Weights of a small sound classifier.
Training: muon at rate 0.023, 12200 steps, batches of 256, held-out accuracy 97%.
Data: trained on chords played on synthesised instruments, 52083 training examples, 60.0 epochs.
Rows from block 2 of a small sound classifier, named by matrix and row number. Rows with one number belong to one neuron. Each number is 128 + 24 x the weight over its row's rms, rounded and kept within 0 to 255. All counts start at 0. Numbers have three digits each.
After each neuron's rows are labels from the 100 clips, of 14848, where the neuron reaches its highest value: "top examples" is what is common among them. Only what is clearly more common there than usual is listed. The data: chords played on synthesised instruments.
# fc1: MLP up (model.blocks.2.mlp.fc1.weight, 512x256), inputs 0-255
# fc2: MLP down (model.blocks.2.mlp.fc2.weight, 256x512, transposed), outputs 0-255

fc1.464:138190117092108134123124131125124104167145167125133135096169160117093163116136121125124137105155143159124103108138177130154188076162127124100167148129093149132155083115079143143130164121141157135149133121146167154126114103146145110122132150099157120100101156147119112131128111168147107127139075136082096131127126149116100120121148134092120148156137136133128106090104122119092139128128108098087105076141132104151111117114169099144113132113134127090173096163113133105160111124107106158148146128101153172110148094140121116102121169126145126107123110141105120140157132134106107109178162168141100141103092142108123147113120090150137091141096132103135158122131136176111096148138107157150110152057132139106109108086117116104114136130137154136123126111141117092157189128075153
fc2.464:081133123127180124147120140104106113120142091102118102089128089086123163140128171149138093111105119138111106161134147147152110145129163154150121114141132110136146135161114079105113129148148114134093114159126152144089153132101106111116099146109139121109111115112077156120123111114162191117113121163128136121125119118172148063131106108173132117121160133184134140098072101152147135133118121167150139094092106149095136122140140151123126107116155136116115157129123139119092172144110130143126129163094142130158116129135120157067088128140138096134129112156154137142145148152126095170109144136155101165130163154168135129138126099095087087153112176138113091166146126154169082137143105153153090156127130127104170158113133144117169145122137123154145092116173104109105173131117119
top examples: saw pad

fc1.383:141134164078129128145154151108118134122156135090107109097163096099144117120155126129114103165094132109087108069123171133160138125138180122118093135103142107125153122152112149129169136138106130155100120115123124135155108123163159159115112108143130152156124133105118107139160157153132146149133129139154122106122158132152102096132112138130118116097134093115112136092167172118155057092146102145130065160157111109134148145168135135108157100101079168128122134123145100089124136121135140153131150150118108156098131128087109152162075107112101160176153120144128133091128127120147102099161132129142117077151101120121152151160143105122132101075140140101155135129151124116106126094129127108086149132132117068162176148115166108137098128144110172125086109129114112132140133098113073
fc2.383:146093158111110149091151113123118143146154081125130178119135097169165109160112142133175120159140155108090098087172115125144167151132101093126103133127116105145135130153152139131132156103145089100137115134109106174117178154150150135087085167169116123095157145111107089123193082164162128154154113120126137125111107123108094102113142119110126164130153121134153162128136157134104099147092130087133170143105125161115082204121128162126137170132116132143166150148116159154114157129122126115126140133128179093107142126145105129148128129169152118107133106122132129173100093148131141144112107120091122109183149118113104160083147139145103140110106101114179112107134132150130132144134102108124131121102104120114128142149135135132176126102158139130127098146147116168143143133156091
top examples: marimba-like

fc1.508:096151155128096103102120123192122086130149144125116097142086111164106143083190103082122105099100098145086114081135188113160096142116130132101101145168155130135111129113119134095122076135108130108123132108094161145167160145098121121147089088105152114137146132096142114138159119129128155138152128120112149145111106114080099131104124157148129141115128115174151112129105152158160113134121095147118124119140099108102117115082123107178153148154112114138076116141123127158109083124093137083131134157165090111099130129091092140135124110093133119138121114103151149138155152112119152167123129129108108142132170134104133101118124161150134127103140080135137104119128100112115126146067107126075109136176144136096151126134139134125105104082095146146152098118164133123095106128126111
fc2.508:131140133100126154114130138172082125133147143134123118166160109111121129122132184124113107117121165110090122108146153158130125141128117127138113113080148137133162113137097109155149114110099098142172092172132139167172142078125114147104134081110144201140096155120114144111173111129135154123112106127113115121138122188154154179125130086160109142119136119160136157085152116172128162143130184120140136116148128152153181167118154089098105141126126149107134126122093111127111147125121122142124125069131117143117113144147100142160148154153129171146131110144060141096175148160133137142130118102141145161134083124091132162070114131091145185141088115105107121103109104119146126134129141120145165103121103104103118149115095126109131136125104145161171159121132145140114146143115148
top examples: playing: arpeggio up; saw pad

fc1.97:171119121116142070081100170081165147107109150103161110144147114101112120108132102101164109137115140161133114109121137139107080135129119128084123098130146136115130104138144127129182124092143115129120124113101132086151136121159138141099122168086183085101097182142148096112105122140111117102127102091163140099139121155112126120132120104122095088086123117126174125136142130086141129136174127116154134169127125125117131153145136155102140143105131105171017127141114150157124118138108101153086122165093139114138134155137095167128128123132145107129165120147154135111125158145145123097126156133145150129134158128146097146124131173194104167124155126134139139121125100151135113143139152130105151118131104112116159111111112140123114131183172130136082134142102080143124149106127105
fc2.97:132142159170143125116136129114112133137118109128111107190150147112103114137125123116118130148114124102146143171080130166167127118112158158142147133152116158103114177137109165064151131108133120067113134145178105133134136113103137147128136109172135151144155162111132157115128147126158129157129097157115075095125119085155115134132165144129170128128152117109081156111152125131157177135181112130156153134084155130154174153122160166111112147115122102134100129074181107157086145128140153110126141131166142171156131083141116132131131137120124141119107103106110155055151116155133131110132103121088100164149095136133111113096194096128114110136141116133084130126114093116149144134116118135101128139131149122138138137121130119146104127149103175142117126062118160155097113111118147
top examples: marimba-like

fc1.34:155111115135130101134121151143095122163154131100113096140147146183105158088148123129088156138110126105118136167130114119151127139162143170164119117164139124120160148134156114189118135108138123154111106084145160156138099149155147136123084164118122167117090142134122128088120065165125107117145088127135120107175125113133089145117146147115093128150158105131145138124158154125149159156083128131134162132103151108187115134136139113126131123157142133148086131112128144184115132141158164133141111158154144087089109102103127137116148131130074136111106139139143097169118099168101111151111144122088103107117157170129124162136145114153080127128135127132175131072153129127146149129160100135130156115147132098088141147104124104085127142110113125123161183139102118103108071128177136
fc2.34:160180107174118121134162107114126130110162100100108168177116165133120120132134132108121141140112108102144122114123127161117123104070105137090121078117180132105161137159131113147077122127115164154161137117076152151139150165098097165109136163113114139134129088136167142106117144080090147040110160074105065135140121142151170156162134132137115134139119104160157145144125123107110121114106137133109178136161133136125165141149094124148134103116107131132149118111166136128154128127091175127138113111116134146124117115142100155113139090130084146133142120129120146100179118144149125109100115142140163153112124098069157104124148166129120127095103121105127075163118137132110145165130156143113100162160126130117134115124101138108109109151136155076113123140108122144136130141119139
top examples: organ-like; vibraphone-like

fc1.397:139133167076107132131112158133156116124121115134152127084113138112130137131144118142120150156111121141150069110141133099145094137112129148094115141137123173115135108125167093116111169140126102117116140102091134128193152130120133105108142160142133105091130085073147149158121125170107142185094124150118107123130141108110141109132108129084136106122128115116129152161156125168115112113093105115128103092143128153146125091140092149109103069118130151082143114148152173110063114083152151084120121151142125101133108117123117131127134135107126103157093108146143120155125097121133160134101106121153123171119138156094092107117161152088143111117105116131094118139128120107101074118132167139167142147148113096117124083099153167173142074150163153101094170113109096101150164121121132
fc2.397:127148166175131166107130125094106104151108127151101117175112113156135127130118129130167119136138100145117145120166133186111086102139140137116154131106135127151187126119178116139132154124127094145106136143112077183109100160088113128152069136087181124132148111143129138116151087112115102122106136167114115128076079121102156116124175126129147118155131105144080123143137117127173140153088143119159099146083103113141123145129105144149143117125136153162116164126168126151114101105129103104105112121128160138163144105097110107122114102131130092126117134112129156162119179143164150115133131123131113119128119104129144157127126120151128119159124086122160144186142104121118117096144106137162111126153113100149125054141134105150124139167163092081110146139169143152120160111103177
top examples: organ-like

fc1.48:111131140115094141133127118149136101133176101133177143113068169089139130130149152109095093124113096113118123146116146101139165106137106180119135087120118139139086120144169141164075105185108113166128164120141179110105122095143115123112139143131136151151166081157155113109124142128115132167097155105114157136097127157112135183155144123092136146126144072122094111105131150117138116157113087167150117122127087099109115131135145111103129173143157099101160100128131158108168133137105077128149141160131158137127117154118092110148163122118127115131138092146111116150106090096127094157151114135099169094139124120098141109162135160108127134187087121096124150113141114119104137129167123111146127048125107111132157142139114146121093110133090138124100141134132125108129124128129154
fc2.48:141122162116130104162081139118142108114100118101163170160170127124133114095180169117118071064130100109138137105167112160158129114099127128134116148160168128117096111104141170111139113119133152128128145134139126133123118122096145084133115110116123070076134124144111108100137077147157119083090128120128119113130128151136136142110137144137169083125150171164162152098106120126116145151136116125081129109113106132104145157123119125124139128131090125176102126137102126154150128130155132145137128137151084135127102152145106173095165094156135119140163118127159161126143155130117159093116113130104117152140134134136169077093098136125132144129102153119070178135145097142165174105148128148168115127106113081131091113096168079122115157139121120119135126154135061135112134142143126
top examples: saw pad; string section-like

fc1.319:085109158164119127150165172173101127132146067131149118143164150153097132133121134108128098147150171106105128088141107137124090110110145107133119100115171127171164146116152131135126094117135099203160093141088101159152121095141122110161158125127157153140128117119121159114136117124120105148113110080128078117114122071173155105097120113121129099122189129138106147079113125147149152136154100135102142114113132137134143115144098112180134150125157137138153140152135141141163113080127104133100165161128099121138167108121121111105110120138122103130142161101123170124166073177136108071132150130099139082153096128145108120148118119106102112137153147135135099170122089116150130108133153162146111104141146126113135118141084138174141170134114119118157126135141098117121098135124139
fc2.319:177133105144143125141136110142100094147159129106104071115119114115130103095148129145131159072091175142129150155109153115147070107104124131086158104145143162115128106141185121131132153129136167133122130119118163126098133158114095145155139126139147124107139144122102102144109122123107167104138145127122159121088082117103092124099099108111181150101201098103131138139129132104116075122083144118134125140162107119081127176140121109091133157126111115121165153142156139155097142126113140083108129159139127127117109093168125123130125123124119131107123155129094123116134122141114126094124147153110128123141168151165130135163071141099132139140097090129159156082108166157158103129155132127085079091109133153134107130166099127134112143147130187144144125117126141171144151151087149
top examples: horn-like; quiet level

fc1.38:136143135151145100134120118161110127114178176078147084142125119088180132125144159085126120141092155090152110130177122148180122132077162105159152137075122126145113158123140173188118088103149106140101147112160143106139153155148127137124174102164169103108140142166112105154148102148112145121139168108174165119137104127116126140113105136147138137110149093094115107114102120115107179150138122130123162117101091108144118114125151146094129098134135112146125148154130115129138131148082088137138159160153077100141149092115117163131131131123168115116151090143175097131125138149098132128144166136134151173149107147105113123129130119138127154138092126123143113128110088108093124098095084159143120106166146129111099107106150118132087180116119124140145124128140115165106103109134118
fc2.38:134107129111157100177128126123132135161121160168149153110085084124128104096115124118113108142111141156098166096112132162144158135123161131145088113098199151125130111122133126111166091077169145104146099104116140158147105131092094093120124098107138100129125113124151093146120143174170116094137159135149136131120139103152121144078095147103132150147151118147105127145133154130165113131090105103140129153068137088121134135167118125124128128115117114100132082173114140122138157165108120135128113123101126137127175139138131146154104134154102172147170114116132099105146081160142098119144127125170151144099158104133139105167174100161134098154133093151128123116094144107135105139101104153108160136123146129114152164138099108107134119137089152165115100120130125138157146094159205
top examples: saw pad

fc1.342:136132143117104126129145099147150138104126117156175095126131087100126137140197126113084145140108135146121151108111122150114126103117126117112132109131152108123103111181148143069099128105151081179152120119161122124125168155090110130103145085156125105129103141116103146114103083087129095132164098125108126151108125094131089095113145122150162128083154119119173127135110160092094093099099116106103144132142091095145075110152108123114099130124112158142141118077143141099129146125115145131133076146138167155093148137123130109110120132124100151144138127117118139141158094094140119141142116193146146112183111121160135167123136147098173123089118142119142106112086130149166125129109103103136092140145146168142130125105095144115128088162118177134091122113134104125086107124175152
fc2.342:136170119163142121099124113073082150083098112111120161120163084145114164115155158123118135105143159094113127158117125106153109138143157127117154142107177127167090086130146146142132133160134142182179111160092156147123131071137125155126132154087157143104098129159122124107091091091153118142154141121108115073109139131116090148129098151149116104098138099107096132074155122137112121177123151134121123165124150112096122127096104124165126144149140112143143121137116146118091151141140115115103100095123137152137104131073143103136093177109124091115115178112103131119097077156123127121119141121133150140136110115161136116139123113160121105121117133145085144108165112107085120146128131135131101126191115094101118137119159091117111096141095127090165101131111115159156151127106129
top examples: marimba-like

fc1.80:121141119124125119114064141131171152124139142178110106134150148114139119150111101091103117117098140122163126131139138150164134109167112117119126160123136130144103121111131164155153118152125110164139131105103163136132124099113170108102120147153142153151119135140127153090185107113117114096136103122116120141170196114108104090133105157139137158127121158178106146117146111111145109176113146107084121104120112096121155100100134170124137124161119093130132124097069156106145154086111132129139134120093136158151093154189138198139130125075155111130169139113110093088099149091148143152142136153139145147134131091094132145145123126170113145144097127137148106137134138103078151157123108098100132146161133126154116128084147115117136132148190112104168143118119136104087146123175142
fc2.80:144171164095128109145102118127083102173107147079143154117109119155157136075103136126082162140133161162116148113132159099141153122116141120126112121124154083133139100131090129134172126154145106152127117114161142127144122124137159123129146110101126125173140109127127099151093109113100114124142119133129147137123156135087133153141106112088145112158099145089145110088137187151142121148154116089146096099072090145111135114116116124141161137084121103143129148096080114152169126101114134167139127086151157165110180085120136123152153140171187114129129115112121134138157147147111132118108097163140162143145120152064166118118108149133143105108134127128156137150127116148167151126182107113067117099137155131128101127169135119126130124127114087116149126141121102189110152147141114
top examples: saw pad; string section-like

fc1.131:203123098140131128124143190112108125118127170163134173115122134135112078122141134093127148133144124144153146135160116135187149120144133114110118132125127149127165124139149070170121112131139149164130147121112086102103165108131160137098119112118135118100141149139063129124136133123133125130102154113107148086131149161158108133110081176109104129131118119112179135152152143134122125089136132139097166175120089122113179156122151162125139112111118145118142116153094118140155125137146128149126121142082140099082104152092136153149187153115127110118116114144116116119119104108120074120163100131127122125134111165085169072151105139123138144071092167134088094107134103131128077119136109158108107141074129102089134137132142126107124155174149115111114122136104120130141122107150168
fc2.131:151069127167136155130127138140143118116134131109144117151125138130119119146108084114125080142204158138099121099144100120135156127146088126111144094094164153120115102138157141130124078168157128104134126129116157161131100104096123099104135114118110110129144105132097157126091135142128191113124146147098159116157111102156126118138157092109114127083111143067112106108161121118125153115138131117090159111114137174105093131139115122118146169105106090141121138134143103102141093136099134162134111136070125135116136101158131106150146112126145137149163105107105110123157124159145105140132167096167125112138124131117137113150092156107078082092116105098147134089121125212084126138160141147148125119137125137132162140166119136150115144148131210110116118127127111150166110133154101
top examples: organ-like; muffled (low-pass)

fc1.278:102143166099119104120127091128157126134151112107139093120104132139132105109158108135127093079109137125149106142090110140118120166074123104155127076112093143192111118121150144155135142118142142158142132106129142160139129157123137111142118122108103071157090109143131104103179115153138157122176116145094137136132118142129131103144126096088112134124178138102072091096101124119108176139142111171128151141140095141102148154149121152092103107110102110162111153155127128086155132143166126115153177126142108138130162100079139105108145180111109136118167111162152105167111150106123132138139121125133121133096137147116136114116083133118145137161119186110140138084140132106139096143156175075142140132124151128123155116133133117088117151137165140130119132162125191177116107082119139
fc2.278:106126126149183122171117101139134153159083124067167137162131141096129134127102138124108124159131170127134131126143126125117198128086095122143130146162142125140173138144119111102146116129089092130119117158100076097115092145111151125108125111093137164080122126182122149078150168092126135121126106138145136134119100134070162116111149171160145139132105124136096138122123107154118117144141132133179131087124140167135101138110150133190140124136155168111109127123151123111081139128080130083184181126140120105127126143142133151121147151121109116149174131127109124144121176151152134158136134139102119147156147122145115087098115136146089141163125130146105151158162111141113096137159116093145153078123122135130130094138106135128147116071082136156090140109156137107119129131117134
top examples: organ-like; square lead

fc1.282:120087118109117163120127153112146149131146161128114141145155139112164163138146110130145113133153130114139093132123120166131064095093110088158080109090138135129150167126118124133120137138119161142140148104126159133130115148077119143104126134131106124086181110113123097116101140170104088164121099146160145164146115131144132147096128125106088101110083146129096155145129124133129127110053144119081130160137134111097164127107113101138083135151139143132128132117096111115134114107130121170112141079127103101120099079142119112164114140162119113112115134113122134078123123168081138059125136116154158142102146131132085142131136155161143148111123121116148138144109118115090158150129106117157112135119191097104133106163109114190079177091127146130147135124117105154181128138106132
fc2.282:111146139116129100140082164107108142059171139142122113127106105155119123101120139115117140106099124151114147156151087140076139108148128136092140126122109105090146108109138109129085149115162114141127139108142140124142105092141150118112100113169132187075113131120118131115084140125096157110150153130123143130189162112090099153141117116148128112163118130108152124151111116149177133162110172130141138103134157084122123122143105081141126134129128158111125131154125068132103116168164117096148129096120081177116148133143126148105110101145091117150163074165125142147110153101159130103100098157116170145116181143115112134154135135122117128172179127142126157109128107146137121092109112098141139089154124108145096127104083142119157128100163169113109114159130103119138116185133134
top examples: playing: arpeggio up; square lead

fc1.233:161122108131134129121159144157170141158138133135131129139141135148140152171119113143153120166152122112103162088120149123147133103123129124168119104133154161116102106107160096157127126118121068153126144116144104105137139132124163101119115163164129180144136164067131171142113123118153098150100143123151122154131117123127173100110136101106105104127130128112146123124117111081122144124115109121136075123123163139102110101103074113119136108148126113116151141129138095152121137160149106170097136152122110109128102181106130169093143134190133118112058121157126060141138145134145112170169165095127149107124111154157143127150090113148132139105131153078130102122163116144132150120152131088165122137113147117109136164137081097170136129083149128097107142089168139117110101121181086
fc2.233:151118102105108138121109075141105130121106181119174128094126152135133133092172128127119094141163111087149110143124143103125141124122125109150144092128138171095157134183131169088145152118134140129141109115114163102136146155142142107130107123111116165160155134127139139119163128104116162082128131166127172114138081136098144142118159178097147141119095134121107154086127203117083144141115155102171127143147113122129167127137148148120129124103154121168151160111144109120135114120111156118156131144090108161144132108111111146168092106146124147110136124152128126098121158152115151137150144128127108172143154111140076179096071130117097135114104149127135107144139153131052115149138143111114103158145133136143082176110098126098122146139108098096139147144070131106108128151158103
top examples: horn-like

fc1.307:114096182129163124162111099161119128120117114134149118171130113135140142100145175141138135092153133115138098166128125098124108114194144165116096115137101094142121115103096158117107110119134142139134125066111122151159173107115104124119211069133106171104121162097130121107100117096113098152142106109128097155135121072099138142108120103119085128108149093109110150118082171143116147149101137132149127114131156111127085143110152156139140139123122120154109121128143102085158123158125114137100106104183144131095116135115120173163115125156150122087126080159136136116155137130131146178147139121117151095153089109117124137113093142147123120115116147120172133128170145124104127091086121116135181128155168112102109134143148125140086098120157097135153136082121149130116138146127118
fc2.307:147140163132141147120120132108105138148127124161136135131120100109086124116169124168115099123125085097095114122095184076105139161110135154127123141119130155116067141169145096115121111127104089184147142172139169125139138094119135134128120170116105167090141147131130132124160129112124096125174144111128158151161113106110081101156098112112142116154147153183136129140159100152150114113119195124129112098139150134108116126129133077154126126178079102130067134139118122119160111116150095112130091123136099153089182167135140120133138113157115060152131153099124114130132134136113110128124109104102115109131137152128152135151117134163141127127108136092108127154114138077139112128170110147125169126120108085107134130069105139098144115164101123137169134121124118141072124141115109
top examples: organ-like

fc1.357:080137154144153118150107129115143125151088141122070114141158104134118136118130133094160160129153121125173159156171159150153144088113101121161109114115133104115105099117105145098082145148105131117093171139113100082105096135141107135107110118132123102086146092140093095122158064139142106123148108116111141155143111126118172103133117112128118101133132111135150140167117109110124191119109127091097119086145110119141089134158139105129102128167129119131102124106109119151145123130079149106151097079134136153125115155137116132103105127100133132084122156162156192131135141143162153122139139131131070137132130138145137132148136157126135128084133106149163124139096117098105150093110105110108056165138088130161173089128126148129145141155164090132093147144153113122123111096175150
fc2.357:167103100141107157122153125122153116118166126092135166125079172131094095105150109118118112142117136120104121167112088158127147131146107095109117133116131146133143126121129144131129101153115145107103159148121094180120092119091156104075089125094127145148171149100142161100084166082151165121112146116118139100116177143135157128148156113146125110089135101154108136114106113131176109138122117110084133117137141097110148144139150150164125112146106099132137118148101122130179143141093125097104105118125121153070123140150156122160156188100117108140124092097125125152135095140082130130140176109101136142089089120104114114124136118109126110139139121140091075085103099134148086126149162142149106108161134100153116128142125128144126099138143102161110091132142111099186145176151159
top examples: saw pad

fc1.449:125123128106142098109103155101135112098111098130124189155139124148149116069127150133161090199107128157127135099125126088158134120148140086134152124117102112181083100126082144113124109126137121119142180112137111139136126130099100140127111135146129116153104097123111078099104126140150105148143088138143161095138139089138121122137117134147106125136134104113138125139126149143129133117152133094144152146116120152108100125109161112109105115084105135132137156123139198120123164090139120093158100168153122130141119099145079074113159156162149080124142106150086163133159120127103159090163146144132126087117159156129187112126101072169111114088129107095141144131123130093115097133143115116137179145120125124122128119172122146109140130143103172095136156153146080148134106151135107
fc2.449:169114151127111106137149114133124164125144146106119134090132167122133142101123195106148077117097149127156108079104080132077111139130118144136102138123109146128139134133141186126114146113072116120154129084078134125140141143089154113104172110107140130142156123157129086143126117130110127125127121126109141109140120149150184151129150142145113144100124104152124161124184137062099132166157130119134160122135068112087121160134153131138135107108148121143086120131127151119139140177141134105106133133088136148163166102098069152142114134126095150074187174101137116142119066106150134112147120150133117146121080132148152145103138137149104137183114119142132124100140072154128103115149138106151136146107119131081113150134131100139150124119116109115128124172143113103155129137144128
top examples: saw pad

fc1.110:125199137155192132087157130144086130135124104128127106104147119110131100092121137127151110114121142147154129085160120149115145174123143153128114109154132154080108153137155140141112131142117117130122122123139140169162131120139162145124110189133120136102149143114146145193095127127113123100123131119159148128148140123171139159120134130100106142190126101124127135124132125126132119107122142155159170148105151093118125085199146106147145150116105166158129097104123157172125133122128177164115138087141102084127122140102090108220111127149163158091127101144134169157121108116098147111132096134106146120123098160138150133111134100122129122128162098114071113128134135116153104087113120132140157129138134138117161132156149104156167133111151097156140163140113115124189115114142131
fc2.110:125102127103153157122167128127116116139137152125140127136117158097168128105125107119117164130095133137133130115134149138130108167142143152129149130155117150156146138147150137116092141117100147116153166096145110124114118074125083141167151101089149101130093137177120112116108142082134140171128123104105134118144125149131116096138141161099135159104146163175142159116159074102145138155148168133147119095139094124123122099169160148123125103071116118130103092190131109119155146101058123104147075132132163139109125090157148152113155179134097103127149148119127137137159119183107147124125088165137107114099142147142167113160117155107101115155127129134128160145158128169124168157119141114116106178149095172116144143097119111151116098132153165143081112135089133152128086125116111
top examples: horn-like

fc1.226:095127163112191091154181087148139125082170110140116136164117144102118146107111071138104116132127103133109150115130093137084143111150086147122115139100089148145143123122128114132114166129080110085124092146142128130142140139150199137095147136150128134116108151081148151111149115147135130132141115087130170123128129116129126163152159097125102130114121085108157123117097171101149162139117103139138136147134152128155117095140144162154086105142127134089128116131145160167162171133125122122121126153110150119149141135125122095125103052093122150130144143092109142121108125087076108095132127104133122106134111141165165109128121116156189133157126101154128105118101094110115124130131101124112135162101111125127099146114135107153164109136132126139185107153162137094104124129199130
fc2.226:140123136135169171162081132099149109136137145129145124148114130165121148170163159086127137112116118146133131143133166101189126174102116065127136105140123122160122091126122112087152140139139108143075166114087136114164141118081144132129130071146138146158183090150123136108126161120130131100120125146160085137113115136108111159125079112153149123111133114141146092154124126121113080109126147156104109095139098139091127102136141126160097154172116100117157125118075113110107121120072161169127127145121115131121097146114089118131139122154120101147109096101108123146134166145163137159161093121110079080120106093118136122126170122135163136127144160083135137100131151131157080124143112117141139147093136131138144081129153132116084111164115083112138142151114115144109137139104143
top examples: organ-like

fc1.492:123115112158105119126125137107156143142098117083129104080125122130116146126146147135143116157151120140118070099163126090182152142149144143137158134112153098116141116173139113111143122098164142168181166123111157134132141120130141127151133090083116138165093116143133101136146124135095137114150138135113156159119120131123097132130148114126103144109096160146163123139127080170123130111150196135191117135114133104123136198114171112142155147101181086164183122147126124087101112129111118130120135164142107116129129119141146112131111147123162130098129176159143114109112186117127122143147143127171133110081131100137146108140166105163181192129137166140106133158105142127117093147122139116102109162142138124146164105115114132120140106152155142110148128112117109131120199113126161
fc2.492:153082106116140122113086126115150161110126150141104137138142155138150162116151123152123098082089138119129146120169114136131159175156137131113106151107164116129141135119144174112135092102136125175140094170133151062132123158079165159130112137125109137165094173134121112117124127110107098133150126108139114134144157149134084110139115107120118106088119142104101147130131138135107127110103131168077105133100146106086107130136162090141162151094147084141150130164102134082135139076117141133152142194102131130086172100160114118159144132152154139122133107130142133098164101129170126139167085103167154119172092084106123143140117143117133147119157116134105133143133142143152126114096122141112125177128099094088173099113145136106128097124116110171075114129119146132092117131107128
top examples: saw pad

fc1.200:140135090096153135179167095118146141143165157139097114167151110134152114129117089162147097137132101125152113110149118116155146113132155125143104127108116082107131179139125146119146138130149161126141138145084152134109112185150111150122111127067162151117117133117151125158085161088119118081168147127135116129142128085127142160115114126165131151136139114143114110116132107119165132110117145164167146132135124148154126125111102159143119129146125128127163161089150090115142133104131150147174105095130118141092139167115116169096155084110127180131111124095093152136115103144134133131128136079135129134140157184129146132109111131101099149171205134147129130144137130149143141070127069111146118146133113110123124159144172165085091128133099118085101116122097086149153108138098109
fc2.200:153132166097127120141100112101120106126160133095131158114110159131150089120154113143105120141148124116139132118147139114145135153159154161104161138141153137123148137164079151093161122135120106139145137154172078147123182154101117164146192140163112144153159115132092138101115158124144148061176146144197087163115150140085123114152127139115095122079135207137139121101132170157125143139113121108123165103104135106131114098143133117075138128089133177125073153139143115117110117075149099115127104128141179144133109130105084112149125092118115181131138159117112124128154134133136150143126145131102192104154157141109124137128131110136156123099084145138133122108110134118142103155131112119155135121129137163110096126124114149115151133153139112092126113110147108133146134152092104
top examples: marimba-like

fc1.124:137101136147165143166128130136087150165102116123133141136151175139094156100094136143147155103142109066116112127099119157169085105111133105106107102130120095137089107161106158158109119133092117130138111129132121091110122178145162103131113146107133128123117119082127120126157123150141118146129138135140162117090097130131105072107121103168125136124106168166113101147109162127131190147094094122121136119107132152137115116111167170091157135085168108126158162123109138105113086127088147096145148168146138130137131106167124136123128118151144146121124085122166177125171071111106065116087146142158113155111158132125138099161134112148128155147135108118106129101157131123135144134183113137086127120137081128118128123124126130182144110129137136142125113122089152127131117138060112
fc2.124:164122098126107134164119123168149129103170142149167096137125134062161122120158133132124145129176112132091163132131089105128114156134146103119112086166144129092103122107104117069140154142120150112154117095131132064143119093086137134150083122108128118132141104147069148121098097147113103122080137140150132115161092167139152119141118130141192108122117118152095149179131112071120118152142105132140131111155151162106184135093118134139155128154138107096117137130115111148126164129116112122114095141108089142143182127131153158177133139105149120124137117145150085100090146109120137079180124139157160143126102157085126129081140145155117115106148107098139145156135122113148114148113128112141108117118147109154146110134118097144140117108121115097144137113153089110137102146080131
top examples: horn-like; saw pad

fc1.165:132134131124132138120112164121141135109112161102125186095120116092182136129105127106090098152128093135153152118133136106117090130147097117129133181091146162126096114100098108137155165135096160126116099114127140126121118166114132152118109132116064096135107116123107103150138106144135097093133120068129140122123105125154156153108188201101134112049114125141176129111127089120140149127099149167156133107143149135145070130144104100153164129153143096098084127085123144092118057127116082119116141084141141118123152123094130146140124146117112155113153119139117139123149142139132148151128131083113118111110137127135115109143104164160125109128085164128114087107116106172109156157126104123115144156120154124121162151146096086128148099114129115102122136149134160119140126153164106
fc2.165:144128134123129145136143135091108128122104126124132135125136146125120172111129117132126109160134178108152081146129086120075092125195103123146128151146150137122103141156155131123107115116115105134153119157106154117185112128162182098148136172127125141164125148088135122121125129132134101113135154138123109098183172110117155139120123107164133135105122154136117112094098154162142155157169128097132120108108156118131120125094136121153135141148118090133171110121101151145132124149106123134089116135096127105107118165137142102122125132119114115153149135165155172117158153133128142158129154131123134133102159107123141116131080132198102149215116083128116119104110094115105115109111167115138117120166130123143100140163128058131114176122150190065129129167141067113115144124114122
top examples: organ-like; clarinet-like

fc1.24:145097104157156148099156122110114142115155140139176134104128145162097100143149160139096108110167128107167154155099170125138129116127144142128100083091119112132142104172110093087133141110161109142160139100153147118131102110184116167108138142136151123159139133115111167133147141139131080132139127117125170142137154169139111109139143120136104137114138123121116106139195151166125130156111143124123161140132136108110105104158130138128118135135110159112103113103109093088125136158106130091125142135142093103162110112092135122149130127125179111104113157171103130123176105153145150164149146100104093159128092083125149113131163165144119067104110119102115133134109117189095143098149105153117108099114102101140158113122159104162080145114136127172094119127103165160152115087165163
fc2.24:131124143133171121124124172130158125164106091156105109174101142112130130135139177130094101131149134196143152108190109159134137130113117115117156168123149096103133148128106139121143095148107142129137137113163118161093168126117111128133125094109136134081114110169090114131098132159124111127096108135106124090118132135181090157158147111134090122101114115114117103126185118132116068188157154141110111098157133161142076128113063094053141145086156163133170118142155101143140124122136154126104166129115134141108097152160114109112097127133134141141104125149096109126128110145118129125142138154158129136115104116128135159122108084154083106159138160131152120131160137138145103115126109152120119071120166117155128108101111135125130117123145156095156093120128080108116128118114123
top examples: horn-like; muffled (low-pass)